Weights of a small image classifier: soap at rate 0.0028, 48750 training examples.
Rows from block 4, named by matrix and row number. Each number is 128 + 24 x the weight over its row's rms, rounded and kept within 0 to 255. All counts start at 0. After the name is the row's rms in percent of the matrix's.
# convs0: reduce pointwise conv (model.blocks.4.convs.0.weight, 104x288x1x1), inputs 0-95
convs0.5 117 [111 113 118 110 111 139 121 135 122  73 136 129 130 120 136  85 144 115 106 150 131 141 119 147 118 118 148 143 129 112 110 134 144  95 134 135  87 124  89 151 101 160 123 139 105 138  94 161 132  89 100  89 162 138 147 152 115 125 111  94 123 147 160 122 154 166 111  85 127  99 103 142 162 119 141  97 161 168 127 146 143 117 101 141  66 158 152 142 132 134 110 128 137 118 165 149]
convs0.6 102 [187 155 115 128 124 142 136 144  93 137 111 129 107 138 142 167  98  99  94 121 153 140 121  87  91 117 173 101 171 133 148 158 112 128 127 108 145 169 102  87 106 169 106 128 109 107 128  82 138 109 105 125 126 139 137 148 187 143 116 139 195 110 159 120 105 125 132 108 157  96 124  88 133 114 110 135 155 124 169 164 140 140 135 144 141 139 138 128  73 136 111 192 172 145 132 154]
convs0.7 096 [123 107 142 137 130 168  92 104 105  76 130 115 121 109 100 136  69 135 104 114 123 132 110  97 103 124 128 135 160  90 120 116 101 128  91 155 134 103 116 152 124 137 127 128  41 130 158 109  96 145 174 118 150 124 110 107 111 130 142 113 148 158 116 123 137 131 143 159  90 159 126 135 129 150 114 103 102 107 157 128 116  97 127 126 125 143 187  89 131 102 101 105 123 102 164 115]
convs0.8 103 [ 87  99 118 142 132  93 156 114 128 120 165 140 127 100 119 151 158 107 121 108 142 133 142 109 144 139 122 106 165 156 141 113 136 164 153 162 130 116 149 116  92 111 135 165  89 177 119  90 183 103 164 171 106 115 115 148 129 115 119 131  96 106 124 141 112 137 119 143 147 159 169 144 109 193 177 112  94 147 134 126 135 141 140 148 141 133 141 120 120 128 140 150 105 132 165 101]
convs0.9 099 [139 103 132 125 141 149 155 132 162 126  97 155  99 152 119 109 169 189 100 118 140  64 131 115 144 118 136 149 149 124 166 141 128 139 174 155 119  81 123 165 128 128  95 197 172 148 137 141 122 128 104 159 183 135 153 103 114 113 110 134 136 156 112 111 157  98 131 127 143  64  96 103 135 138 132 100  81 147 142 143 137 114 111  91 101 197 135 150 132 139 139 105 102 118 100 111]
convs0.10 097 [113 141 135 114 131 146 123 113 157 132 120 102  98 137 141 130 113  89 131 195 127 151 101 124 124 126 146 152  91 107 127 150 128 103 124 126 128 133 130 135 125 178 137  84 166 139  98 136 129 108 116 132 137  66  98 130 156  92 138 122 122 102 137 114 149 122 158 116 102 129 114  75 166 110 131 111  89 150 104  92 121 145  82 131  59 143 180 126  79 119 129  90 117  87 113 137]
convs0.11 110 [ 93 108 111 111 156 165 119 148 102 155 137 136  87 162  89  87  98 187 152 129 125 136  95 128 136 116 142 126 125 143 112 132 108 134 130 121 121 134 127 121 162 155 126  82 114 153 142 128  87 112 127 127 125 174  70 168 150 129  96 131 129 126 164 142 126 128 152 126 123 130 105 144 123 120 116 141  84 136 146 116 118 128 114 124 112 130 126 124 135 116 151  95 138 155 147 131]
convs0.12 098 [134 141  83 134 119 134 111 121 170  99 147 101 111  96 133 154 153  95  54  90 124 140 123 130 142 126  95 144 152 112 125 152  90 103 157  86 103 107 117 140 133  43 145 141 160 128 134 150 139 111 168 123 155 117 144 179 131 105 120 125 149 141  97 143 145 106 130 135 120  95 114  79 134 108 117 103 111 131 134 159 127  99 124 130 133 134 111 126 163 150 101 102 103 114 132 150]
convs0.13 095 [103 145 104 152  45  96 153 167  92 113 176 131 122  97 134 105 115 116 102 127 131 133 154 111 149 128 137 132 102 142 116 111 113 159 155 158 149 131 144 135 132  71 137  98 107 127 134 150 132 165 151 133 132 164 149 138 137 122 110 113 135 110  98 167 136 126 135 128 118 111 171 105 152 121 117 136 144 107 175 155 138 105 129 114  63 152  96 143 128 138 141 137 145 128  72 110]
convs0.14 098 [119 177 131 113 150 131 126 138 116 123 115 108 136 143 131 123 134 113 140 125 130 119 131 154 129 136 138 132  82 144  91 114  90 139 150 128 116  97 108 107 104 115 105 142 110 118 135 134 122 131 113 103  87 153  92 151 147 133  96 147 107 148 139  84  93 148 118 114 166 126 109 123 103 145  73 156 185 107  84 123 122 116 144  90 139 122 135  96 150 102 135 115 144  69 114  79]
convs0.15 096 [131 157 117 119 109  94 128  96 131 106 106 112 131 122 156 123 146  98 156 127 134 133 151 175  58 108 110 154 106 119 132  88  95 146 103 147 156 115 143 141  79 158 117 109  92 134 105 145 124 117 142 115 119 118 102 124 119 119 178 161 156 142 119 135 136 104 140 125 153 130 138 122 114 136 119  92 119  99 133  86  92 108 147  98 108 127 106 149 110 164 135  82 113 124 149  87]
convs0.16 101 [151 147 122 141 113 115 122 152 144 147 163 111  88 108  92 139 166 138 119 104 120 117 101 122 157 142 164 121 120 118 151 115 155 100 101 130 137  91 134 129 119 159  85 114 120 104 127  95 109 111 184 169 115 108 140 120 134  97 177 113 114 121 120 124 163 114 139 142 118 109 141  96 125 127 115 164 100 122 101 122 147 133 103 139 117  82 137 164 137 118 169 114  95 136 109 133]
convs0.17 096 [107 150 103 136  91  82 127 127 175 139 131 151 104 132 141 133 116 125 136 124 138 119  93 169 103  96 118 131 101 146 152 151 128  87  89 148  88 142 127 133  74 123 130 170 115 120 119 112  95 127 139 156  75 123 119 156 141  66  92 115 150 127 108 124 121 102 125 112 119 151 158 131 138 144 102 122 168 119 136 110 139 141 161  97 119 120 129 126  98 150 130 112 125 139  97 103]
convs0.18 092 [ 86  78 125 114 107 130 133  99 137 142 140 107 115 131 105 140 148 111 130  96 121 118 165  99 125  93 140 160 131 136 149 126 170 112 111  97 124 144 157 159 105 122 159  92 130 147 125 113 150 130 109 115 132  78  73 176 102 118 123 114 123 123 127 133 116 124 117  94 136 120 150 120 145 107 140 134 106 161 120 115 155  90 130  70 154 114 121 111 113 135  89 116 152 143 125 121]
convs0.19 097 [191 151 127  71 135 115 119 132 127 131  88 135 131 129  42 141 122 129 170 115 132 161 221 136  95 119 149 105 164 135 115 120 173 131 106 143 179 101 139 112 135 128 136 135 137  98  97  93 136  98 124 117 121 139 116  96 105 138 117 123 142 156 108  83 149 145 139 107 141 140 151 129 126 143 138 115 142 134 145 144 125  89 125 147 109 144 152 142 106 142 123 105 171 133 131 135]
convs0.20 104 [135 126 129 118 129 109 114  92  93 138 117 132 148 116 188 118 127 125 118 113 117 125  83 111 138 111 149 123 117 101 150 124  99 115 126  85 104 136 103 130 132 158 146 142 133 113 111 160 116  98  99 161 146 158  71 130 138 148 185 122 127 108 143 143  79 104 148 125 125 125 134 166 103 179 102 132  81  89 145 108 131  76 105 131 161 141 117  88 132 153 126 118 113 136 131 120]
convs0.21 094 [139 137 125 110 148 109  97 118 126 108 121  91 128 159 192  91 138 131 162 171 122 119 130 167 110 105 129 144 154  80 147 113 111 110 138 111 124 191  89 120 188 122 138 149  83 109 140 129 131 143 107 182 142 119 109 125 125 111 138 156 116 113 123 132 100  87 129 145 152 102 129 161 131 120  91 138 136 119 132 177  75 161 108 158 122 114 186 114 125 128 117 132 136 128 161 111]
convs0.22 106 [127 145 146 106 162 119 149 140  96 141 124 114 104 153 156 104 153 155  71 137 147 146 123 129 127  75 142 109 109 178  97 119 116 109  89 159 119  95 140 119 135 142 126 129  96  97 150 106 158  79 125 173 118  96  88 100 122 132 140 124 159 136 125 113 101 145 109 120 122 111 154 110 125  74 136 139 172  83  98 108 119 144 117  79 156 138 143 126  83 133 121 117 130 153  80 110]
convs0.23 103 [121 101 110 169 126 152  86 110 119 101 131 135 134 100 176 107 131 125 114 184 101 136 137 150 137 127  94 101 108 140 143 117 120 120 112  97 140 124 111 127 111 153 151 126 179 127 113  72  93 118 167 110 132 144 121  99 120 121 130 102  81 174  96 154 136 144 124 123 148 113 137 146 126 124 112 145 117  87 111 177 156  83 128 119 128 179 140 141 120 139 116  98 143 137  86 137]
convs0.24 098 [138 107 105 146 135 133 122 165 127 107 198 109 142 109 155 128 159  97 115  68 126 121 145 101 144  91 179 125 117 119 121 107  93 117 137 121 148 118 128 129 127 153 122 172 131 124 127 164 156 136 138 126 103  48 100  61 113  89 122 189 117 112 112 109  87  97  81 147 156 118 129  86 118 122 121 122 100 125 109 146  93 137 123 127  85 147 120 138 132 139 122  70 119 136 136 110]
convs0.25 110 [ 99 114 166  97 131 161 107 182  94 131 184 117 138 171  87 114 110 134 134 106 137 122 122 118 114 182 146 123 203 144 107 156 136 112 101 162  82 141 138 111 125 128 108 117 125 138 192 106 105 157 144 177 132 124 146 209 157 119 166 145 126 148 154  88  87 137  90 123 147 126  89 133 155 143 133 108 119 116 163 160 136 122 122 112 127 176 114  77 121 118 117 128 157 136 108 104]
convs0.26 103 [128 133 110 136 137  97 111 132  91 127 136 101 109 123 140 154 161 105  85 165 113 163 131 135 110 179 159 122 134 158 154 182 113 124 135 132 169 155 156 104 124 104 114 156 103 139 113 142 178 152 140 112 121 109  94 148 109 145 149 136 103 141 124 143 131 218 134 133 116 165 132 107 126  87 156 142 105 146 118 121 142 118  99 138 100 126 122 140 168 143 192 120 115 157 120 135]
convs0.27 097 [110 108 139  87 129 131 106 121 143 165 128 152 112 135 138 112  99 184 156 146 106 113 106 119 106  79 124 144  97 140  77 107 112 134 102 125 109 126 150 144 139 110 124 106 120 138 128 127  71 121 130 158 120  99 110 121 152 145  89 158 104 125 122 116 142 125 151 132 126 122  82 106 131 119 121 100 118 154 126 138  81 103 122 145  93 157 107  76 122 111 159 151  93 139 172 116]
convs0.28 094 [138 160 146 136 115 116 138 169 111 119 180 100 127 131 131 119 155  81 185 114 124 159 115 131 157 136 151 139 130 108 120 137 131 101 115 116 139 117  97 154 123 119 109 109  67 139 156 165 153 128 133 107 120 158 175 139 154 109 126 168 120 131 148 161 153 168 182 163 125 103 103 112 130 110 127 159 105 109 116 163 111  95 130 115 126 111 115 118 151 159 129 160 129 148 129 132]
convs0.29 099 [130 121 159 120 135 106 131 147 113 117  93 105 137 135 106  96 114  92  99  82 137 133 128 137 105  89 140 144 133 166 121 160 126 133 112 122 139 131 109 141 108 102 141 126 122 178 161 171 128 158 121 119 142 137 161 112 142  85 113 130 133 160  99 155 148 126 155 151 110  85 140 139 157 126 141 102 127 144 151 139 131 106 130 120 132  94 128 137 155 169 125 124 103 165  95  81]
convs0.30 095 [101 134 116 144 144  98 100 101 167 116  89 108  97 105 164  88 104 162 149 135 135 105 137 139 123 134 136 135  71 117 138 134 122  72 133 106 135  82 124 124  86 143 143 134 140 131  84 149 133 139 123 124 133 133  73 139 139 115 161 147 123 142  99  99 147 177 167 148 166 141 146 104 102 103  90 143 142 127 112 133 119 135 113 116  82 125 112  87 140  98 121 111 114  78 123 157]
convs0.31 096 [ 99 121 146 158 119 155 106 125 140 150 108 146 145 165 112 115 137 137 163 134 154  99 165 119 125 156 100 113 162 103 180 140 162 115 175  88 113 118 159  92 131 135 155 140 109 108  91 125 183 127 126  99  99 172 141 138 131 122 107  95 127 118 132 106 114  78 110 116 181 102 140 141 141 125  91 152 103 128 147 112 123  84  99  86 113 123 137 131 125 115 161 146 158 138  97 111]
convs0.32 107 [133 131 164 189 153 122 148 144 147  90 121 133  80 138  98  97 140 166  96 124  97 102 114 157 118  98  91  92 112 149 138 113  98 141 118 168 146 110 117 140 131 130 141 140 100 113 119 113 110 120 129  81 103 140 125 125 143 157 147  78 145 114 102 129 190  89 150 143 142 121 106 157 143 135 155 108 141  50 123 137 131 124 141 133 143 111 142 117 183 123  99 125 126 108 121 134]
convs0.33 110 [104 135 153 137 102 161 120 147 129  84 140 141  84 142 120 122 102 107 121 128 133 151 122 148 121 145 107  98 184 106 127 125 127  79 117 117 137 156 118 113 141  94 119  90 138 145 134 139 135 124 150 160 131 156 104  84 117 131 147 118 124 119  70 146 123 124 105 105 133 138 114 163 104 183 115 115 157 125 108 131 173 152 100 117 107 150  62 116 160 108 126 137 110 152 162 171]
convs0.34 097 [131 109 190 137 105 113 107 105  86 149 142 144  93 122 142 110 136 114 137 101 134 145 129 148 125 122 153  79 145 155 139 158 120 138 131 123 145  62 125 128 112 121 124 144 129 108 169 137 143 126 135  88 108 103 131 119 123 107 129 158 132 144 149 137 149 117 216  94 123 108 146 101 127 130 125 161 110 130 148 110 114 129 106 103 124 118 124 116  89 162 145 120 144 139 130  66]
convs0.35 102 [119 104 105 139 146 152 109 116 112 125 151 143 179  82 145 128 111  98 145 136 118 163 122 113 137 131 108 165 126 133 117 121 108 122  95 102 125 111  89 156 133 133 131 116 141 161 160 164 155 179 165  88 109 127 131 123 130 112 124 151 108 142  98 127 133 167 154 114 129 143 120 159 144 155 158 141 103 107 175  98 143 127 124  92  85 173 132  93 141 145 146 136 124 100 132 104]
convs0.36 098 [ 98 139 108 134 167  96 133 127 147 114 128  89  67 120  86 147 106 172 100 133 142 130 147 138 157 102 143 112 131 108 136 129 106 132 114  94 137 118  92 118  90  80 130 128 133 106  94 137 116 115 160 130 119 160 116 148 181 135  99  98 150 124 158 111 113 101 141 114 135 137 142 132  82 138 144 150 108 162  89 157 144 147 128 123 113 122 131 119 139 163 152 145 173 141 152 139]
convs0.37 101 [ 83 135 136  61 115 138 116 122 128 147 101  79 110 116 143 116  71 144 136 117 163 137  88  69 179  57 139 102 146 139  77 136 109 153 132  85 133 147 137 159 137 134 118 109  80 138 160  79 117 144 115  96 156 167 123  83  99 127 124 127 143 106 126 130 117 107 137  95 114 118 114  94 158 154  79 116 149 120 121 203 106 131 127 161 143 139 128 115  75 141 109 102 119 136 111 136]
convs0.38 101 [107 150 143 107  88 116 156 164 123  93 105 150 117 133 140 143 158 123 120 115 129 162  94 108 141  93 122 127 144 101 144 150 102 132 143 111  94 102 132 111 153 123  98  86 123  86 108 155  90 141 150  77 152 160 125 148 106 130 104 108 164 151 138 130 112 167 103 103 110 157 139 136 137 175 162 137 150 117 185 143 130 100 137  77 139 149 106 166 165 127 117 138 155 112 123 112]
convs0.39 110 [137 153 146 130 124 144 141 166 126 133 142 126 136 137 163 110 103 134 109 138 122 113 152 104 153 133 148  76 146 145 119 108 131 147 110 104 149 121 101 111 151 146 150 167 151  68 174 102 167 141 149 128 157 136 133 121 179 167 124 138 123 114 154 142 154 190  99  72 137  73 120 112 152 116 105 145 119 165 132 126 121 108  90 139 122 134 119 125 115 131 134 162 143 127 101 136]
convs0.40 104 [115 164 140 144 140 166 148 155 153 119 136 106 142 178  85 140 125 102 109 102 147 145 149 134  96 106 189 198 111 132 131 132 151 125 119 168 105 109 113  77 138 137 131  80  74 160 130  80 150 161 115 125 136 102 135  84 124 152 124  87 123 148 121 137 140 128 110 141 110 125 140  92 125 132 107 155  95 138  95 125 126 107 143 110 133 111 144  97 120 121 137 114 128 101 162 111]
convs0.41 094 [140 164 120 133  95 159 103  99 158 102 138 142 117 129 162 137  93 120 113 157 122 100 109  71 108 133 128 125 115 154 104 144 124 104 108 131 139 110  79  92 148 117  99 169 138 113 108 148 136 107  79 125 137 108 123 126 101 135 145 131 111 129 127 127  98 150 161 125 139  90 121 145 152 147 138 106 140 140 142 112  88 140 115 183 112 137 143 154 101 127 134 143 116 109 145 143]
convs0.42 104 [120 165 135 119 164 118 133 130 127 140 155 148 138 122 107 151 136 108  88 137 112 160 111 151 141  67  94 165 115 137 126 114 129 144 130  89 125 135 131 146 160 133 125 123 134 106 131 131 128 118 101 128 142 113 134 130 139 130 144 130 126  73 133 132 136 116 119 128 131 147 115 152 133  94 114 131 128 112 146 149  92  98 137 109 151  90 123  77  95 170 147 113 149  90 136 100]
convs0.43 103 [ 79 133 139  83 112 124 110 111 113 111 119 138 117 128 156 154 132  94  91 105 147 171 101 121 144 109 142 166  75 153 146 134 158 177 102 137 129 169 120  78 150 158 117 115 177  84 116 116 159 122 139 131 140 110 143 129 154 136 155 130 119 142 135  82 117 105 148 140 143 135 147 147 138 104 133 155 162 150 155 119 136 158 121 165 161  68 145 157  97 126 141 130  98  98 146 177]
convs0.44 084 [129  77 119 150 131 131  89 157 130 113 134 172 148 136 127 112 112 155 157 149 105 133 143 113 117 180 141 166 166 125 135 144  84 125 155 126 132 128 130 107  77 140 132  93 127 120 138 105  88 105 126 135 108 129 109 122 106 134  80 165 165 147 170 116 120 142 119 165 100 119 112 137 144 130 142 106 161 122 149 149 155 156 120 145 169 117 133 113 105 127 119 150 109 122 153  61]
convs0.45 097 [127 102 123 177 118 126 131 151  90 135 116 101 122 119 176  57 150  88 157 155 102 131 115 134 169 122 114 141 141 147 167 189 134 178 128 106 148 163 145 121 162 128 126 135 134 137 122 130  88 137 107 128 146 109  99 113 121 117 159  77 124 118 154 126 135  83 135 138 168 111 148 104 122  76  84 123 111 137 110 162  85 121 133 137 113 154 194 124 109 127  85 155 134 129 107 134]
convs0.46 104 [115 139 134 125 105 105 104  72 108 131 143  91 125 159 124 133 152 161 123 115 117 107 158 119 105 169 153 138 132 149 142 199 120 138 119 114 148 120 155 110 115 129 120 113 145 124 141 145 130 129 108  73  41  94 124 100 111 131 137 104 129 138 148 145 118 132 134 135 127 156 182 110 111 123 115 105  99 120 109 136 166  93 137  99 107 114  94 119 114 160 125 110 149  73 102 152]
convs0.47 096 [102 118 130 156 132 133 142 137  84  93 125 128 156 179 134  91 172 111 116 135 133  72 151 159 139  98  95 144 141 131 141 145 124 112 148 113 101  99 165  91 134 103 118 147 163 161 127 120 164 124 146  87 121 120 120 106 125 139 116  91 144 135 134  77 115  94 143 119 152 119  95 168 112 119 162 133 108 170 109 115 126  95  81 105 146 133 108 116 154  81 129 141 134 129 118 136]
convs0.48 097 [146  95 146 125  98 124 100 116 104  86 132 123 109 205 132 115 147 117 124  96  96 163 117 134 133 111 135 125 147 142 150  99  93 102 140 106 136 136 142 135  92  78 122 138 121 133 138 129 165 147 128 123  78 143 132  97 121 138 134 157  89  95 203 154  97 109 107 116 104 105 155 136 111  72 115 157 121 162 113 140 131 136 125  79  90 146 148 105 187 120  98 152 132 112 119 139]
convs0.49 098 [142 128 116 122  86 104 137 132 124 123 152 174 129 148 103 110 136  97 146 114 173 125  63 134 111 116 177 126 116 129 139 138 119  53 136 109 125 119 106  97  97  93 179 103 134 111 140 110  99 120 135 159 138 129 185 127 142  97 120 114 117 126 125 123 128  85 125 130 122 105 115 133 164 142 142 130 133  85 145 108 192 116  79  91 120 131 123 134 150 157 126 117 177 137 108 158]
convs0.50 104 [161 139 110 114 164 143  77 171 107 166 150  90 162 114 135 104 103 169 171 168 109  85 141 137 116  99 157 136 148 143 134 127 116  67 138 117 100 136 128 164  78 123  97 126 111 126 123 113 103 164 128 159 139 125 126 128 139 119 120  91 120 146 136 102 149  92 110 137 131 136 133 105 142 114 122 132 108 124 173 112 123 146 126 158 125 164 159 105 121 143 133 157 108 154 122 117]
convs0.51 092 [169  94 177 125 132 118  87 117 135 154 116 133 133 122 137 126 128 160 126 127 134 130 147 133 119 150 134  96 146 142 123 139 164 163 109  87 120 144 139  93  99 122 137 134 130  92 109 159 134 145 138 106  80 175 118 133 117 126  94 124 108 115 104 152 147 103  50 130 101  98  98 110  93 157 106 132 149  99 144 100 139 168 102  73 138 118 150  78  87  98 127 121 151 108 141 121]
convs0.52 106 [141 123  93 149 105 124 110 161 169  94 142 182 143 124 116 118 149 133 111 142 122  73 150 125 136 168 120 148 160 139 126 117 111 162 155 105 111  90 166 100  52  89 118 127 151 163 115 104  99 126 113 120  83  92 114 144 145 121 151 103 137 134 123 110 168 116  91  96 110 100 112 141 120 118 109 110 111  95 123 119  96 101 109 108 112 179 140 152 109 115 115 129  92 143 202 130]
convs0.53 094 [121  92 150 158 161 155  94 104 109 115 119 119  98 119 133 105 122 155 133 143 136 114 103 141 160 165 118 133  97 145 113 144  99 103 153 156 114 139 146  93 135 167 163 160 125 129 102 128 122 137 111 118  85 111 116 128  99 142 140 113 123 163 137 120  88 153 131 126 112 146 146 108  96 153 145 119  74 139 113 139 131 208 127 106  99 145 137 103  68 102 138 116 106 100 130 153]
convs0.54 080 [160 137 124 100 130 140 127 156 129 141 152 190 150 132 131 152 117 159 103 141 147  83 114 136 114 133 133 145 176 140 156 126 102 150  89 142 131 155 109 138  89  90 126 142 120 127 115 147 103  92 121 112  86  92  90  94 165 113  93 125 107 127 104 151 162 117 104 149 128 126 112 160 107 118 117 148 136 154 133 132 136 137 117  90 156 100 129 119 109 123  80 158 116 152 136  92]
convs0.55 094 [133  95  79  99 155 161 141 133 134 148 146 126 153  84 161 123 120 135 100 141 104 127 157  95 190 142 185  69 145  82 106  95 153 134 112  93 134 161  95 142 119 116 112 123 153 108 152 127 116 119 120 136 188 157 120 154 156 127 165 159  81 116 138 118 150  88 156 117  97 115 173 118 117  83 103 105 111  86 108 129 122 139 120 146 121 130  74 145 118 146 111 101 114 147 129 129]
convs0.56 104 [102 152 109 123 117 144 132 120 168 128 168 149 135 127 118 102 142 142 110 129 121 140 113 144 125 159 103 144 128  97 158 151 160 124  85 127 114 110 178 141 155 134 129  90 119 159 193 168 129 133 130 188 108 141 149 143 125 119 155 129 152 155  99 116 124  98 134 103 126 130  97 103 141 110 132  96 111 120 129 107 158  83  72 119 144 136 146 134 137 103 111 112 116 148 145 126]
convs0.57 096 [125 121 113 134 142 117 142 104 157 132 107 151 114 127 148 144  93  94 119  70 136  86 130 115 141 109  68 121 135 123 116 120 128 129 142 129 120 128 131 147 143 161 146 118 139 135 128  89  75  88  94 137 105  88 135 106 108 141  99 114  82 144 117 114 174 163  87 115 124 124 118 142 110 126 113 120 112 175 110 117 125  89 135  96 114 103 112  90 133 120 131 105 153 148 155 140]
convs0.58 099 [124 139 114 146 167 117 116 156 166 111 122 172 137 107 141 143 115  91 107 147 161 164  93 100  95 101 130 125 157  91 205 122 168 122 124 133 110 167 137 121 107 138 172 152 151 170 122 127 121 122 100 159 138 195 130 121 170 106 145 137 112 139 104 135 145 117 101 117 145 125 126 149 160 117 122 100 145 137 137  98  93  93 142  67 106 151 135 179 144 151 102 117 101 140  79 103]
convs0.59 095 [120 153 157 166 121 118 119 133 150 136  94 124 107 143 125 105 163 119 122  94 112  97 116  88 113  80 144 127 144 115 102 142 153 159 146 111 125  92 132 122 100 104 123 158 105 178 144 151 109 138 122 107 133 137 118 133  91 120 138 186 117 175 112 173 121 116 165 102 120 121 118  88 127  73 131 133 100 125 160 117 149 100 143  98 109 131 102 129 138 150  99 125 132 149 119 137]
convs0.60 082 [136 130 148 119 136 142  46 104 128 130 126 182  85  90 146 130 115 131 134  99 145  93 106 162 123 155 137 148 135 152 142 122 120  90 135 142 171 122 172 103  96  61 130  78 136 141 123 127  98 140 126 108  94 123 114 148 130 134 112  90  90 124  96 129 174 120 126 127 150 156 120 114 114 137 115 142 147  96 114  87 125 121 125  90 151 167 126 105 153 149  99 116 122 128 117  97]
convs0.61 107 [143 191 122 138 137 164 128  99 139 150 145 129 159 121 167 109  75 160 123 152 148 149 129 108 130  84 130 128 101 153 123 117 120 105 113 108 124 107 135 105 105 121 136 139 143 132 140 129 149 117 141  75 147 103 123  84 124 145 153 154 137 105 124 166 117 121  92  92  99 154 159 165 165 131 105 129 120  86 155 114 120 152 125 182 120 116  88 125 121 135 127 131 101 121 128  96]
convs0.62 109 [115 140 114 140 120 140 117 127 110 123 112 163  96 138  93 127 116 118  87 120 133 128 115 130 129 143 136 118 138 141 124 125 113 112 149 109 102 138 145 108 115 144 134 107  98 104 126 142 147 161  98 166 109 142  99 121 162 149 132 167 152  99 112 112 171  80 123 132 144 130 124  87 167  77 116 156  97  77 135 205 174 106 143  87 101 125 110 134 110 111  93 136 124 116 104 137]
convs0.63 100 [154 135 149 132 127 128 132 140 124 102 121 105 171 141 130 163 162 118 106 151 136  87 146 119 136  72 113 175 134 158 125 144 135 149 128 121 168 152 144 155  90 166 139 139 122 124 154 122 120 116 156 158 111  61 140 115 122 123 134 110 104 163 161  96 124 136 133 137 117 147 121 188 113 141 109 129 101 112 149 109 113 107 118  61 113  79 140 136 145 138  97 164 147 122 135 109]
convs0.64 104 [105 144 138 123 158 130 127 113 135 133 118 122 110 129 121 116 122 176 147 107 163 116  86 119 112 128 101 144 185 153 154 108 123  79 131 120  97 151 111  95 153 115 121 139  99 120 119 153 126 126 142 139 145 147 121  64 126 125 119 103 160 132 103 110 107 164 143 112 123 145 137 127 114  76 122 140 127 123 150  89 122 131 113 117 116 121 135 139 138 120 119 162  85 154 128  96]
convs0.65 104 [147 112 134 159  87 103 130 120  84 116 114 121 145 128 125 133 120 137 117 111 103  94 110 117 116 116 103 109  91 120 142 170 116 111 123 134 156 113 129 105 128 138 120 131 139 100 121 112 123 140 130 122 119 139 122 112 113 122 152 128 132 186 162  96 129 146 103 114 146 147 145 115 142 127  83 118 112 126 117  77 135 154 123  94 129 165 131 128 129 140 121 148 136 139 133  70]
convs0.66 106 [121 121 128 100 128 105 127 106 112 166  72 148 138 137 149 126 157 157 128  52  87 143 101 101  94 154  98 129 167 133 107 126 120 111 156  95 147 111 110 149  81 111 148 131 125 100 164 135 154 158 116 111 133 115 103  84 141 127 124 160 126 156 132  74 140 133  85 122 132 115 138 158 135 108 128 126 123 146  82 167 132 100  96  89 136 152 118 118 123 161 170 128  97 157 120  82]
convs0.67 106 [132 118 160 135 134 131 137 121 180 101 133 152 132  97 111  97 114 169 157 134 133 154  97 138 129  83 112 104 108 153 165 135 115  88 129 111 166 101 111 138 121  90 179 125 180  90 154 125 181 134 114 116 114 127 130 116 152 179 159 153 100 137 148 135 121 146 102 168  96 106 148 150 109 152 145 178 149 130  89 118 118 129 152 105 112  83 134 168 133 116 157 120 105 161 133 144]
convs0.68 104 [102 173  97 120 124 105 137 184 118 158 148  86 123 130  81 115 112 103 129  82  82  96 139 134 109 202 122 115 133  91 116 150 136 129 113 108 112 118 127  77 138 144 121 140 149 117 125 131 127 103  91 143 106 123  69 167 164 141 127 136 130 122 134 127 143 126 151 120 154 134 141 137 134 124  97 156 124 151 138 141 139 139 132 101 128 129 131 142  96 100 141 199 132 122 195 126]
convs0.69 108 [130 112  87 139 132 134 146 151 112 132 106 134 121 123 143 120 154 141 104 144 115  72 101  93 133 185 120 113 161 119 121 117 137 134 135 133 136 215 175 130 134 157 150 102 109  98  94 129 140 105 134 113 143 101 147 159 201 115 116 115 138 116 124 145  98 108 111 125 114 123 150  78 102 139 133 125  94 118 149 125  98 147 150 155  98 201  99  99 132 128 119 161 139 105 108 120]
convs0.70 096 [107  84 173 139 132 136  90 129 130  98 123  97 157  79 101 123 146 169 124 187 128 118 100 119 162  93 187 101 148 114 142  99 155  93  95 105 143 131 119 176 108 172 104 168 129 110 140 119  77 114 117 162 169 124 133  88 134 138 151 144 109  84 124 138 131 127 104 136 134 129 182 112 111 123  90 106 129 132 111 144 134 155 100 135 126 167 126  90 128 124 144  99 135 150  82 151]
convs0.71 102 [119 107 143 123 122 103 137 131 147 128 153 158 130 119  98 109  98 151 113 140 157 156 141 150  73 100 150 119 140 130 120  92 138 126  89 148 118 113 122 133 122 134 122 132 145 141 165 131 124 188 133 158 124 113 136 124 107 120 101 129 133 117 132 104 133 119 165  85 131 176 137 118 116  98  98 137  93  88 110 150 143 118 140 120  74 185 162 134 158 119  99 120 145 138 141 117]
convs0.72 105 [ 99 162 144  90 127  98  92 136 122 105 101 121 108 151 134 104 141  98  94 157 136 122 108 120 129 141 166 163 133  97  85 123 129  94  90 142 118 144 126  89 143 144 125 130 101 113  98 126 104 179 128 150 128 146 128 155 136 128 153 146 159 125 175  78 135 138 117 153 138 111 138  96 147 120 136 132 116 150  95 122 164 152 151 146 142 156  83 136 134 119 119 150 176 111  97 128]
convs0.73 095 [152 117 147 103 163 144 145 141 117 109 125 125 119 142 142 106 139 153 150 122 168 110 120 126 138 139 132 120 140 132  74 150 139 116 137 120 131 106  87 116  82 123 149  99 116 128 144 143 127 103 143 100 112  90 103 130 113 117 148 107 166 134 129  68 138 116 129 156 155 131 117  87 130 103  94 174 122  92 132 138 123 110 110  85 150 178 127  82 164 100 126 145  93 123 114  84]
convs0.74 098 [105 144 102 112  87  98 117 119 120 144 164 100 113  92 142 143 159 125 122 127 150 137 123  94 133 133 142 117 181  95 149 130 143  78 114  94 137 111 134 142 140 116 116 128 162 126 146 110  65 128 117 109 119 123 178  93 158 130 146 111 109  93 115 136 120 126  80 136 146 129 116 160 157 119 139 103  83 110 134 186 120 148 121  64 180  98 124 138 121 147 123 122  72 161 144 114]
convs0.75 108 [131 158 115 114  67 110 108 106 129 161 139 124 145 104 141 143 120 104 100 167 124  97  76  65 110 106 119 104 156  95 143 121 131 117 150  76 109 124 119 124 113 111 127  94  97 112  94 138 155 110 115 107 133 138 117 158 154 151 129 106 124 157  85 120 127 112 104 179 128 166 136 136 152 153 136 127 140 142 179 109 141  90 131 129 122 137 173 161 127 117 147 137  83 139 117 139]
convs0.76 093 [184 197 107 142 121 129 126 183 110 139 136 160 135 107 155 156 121 146  76  83 101 104 123  93 138 120 140 129 150 137 109 173 130  59 151 167 134 142  98 118 124 104 128 124 119 121 149 116 134 106  82 151 157 121 110 120 100 128 143 126 152 123 120 138 122  98 103 129 164 142  87 128 111 100 115 116 134 122 114  99 158 128 146 117 145 125 136 117 134 148 104 115 106 120 140 139]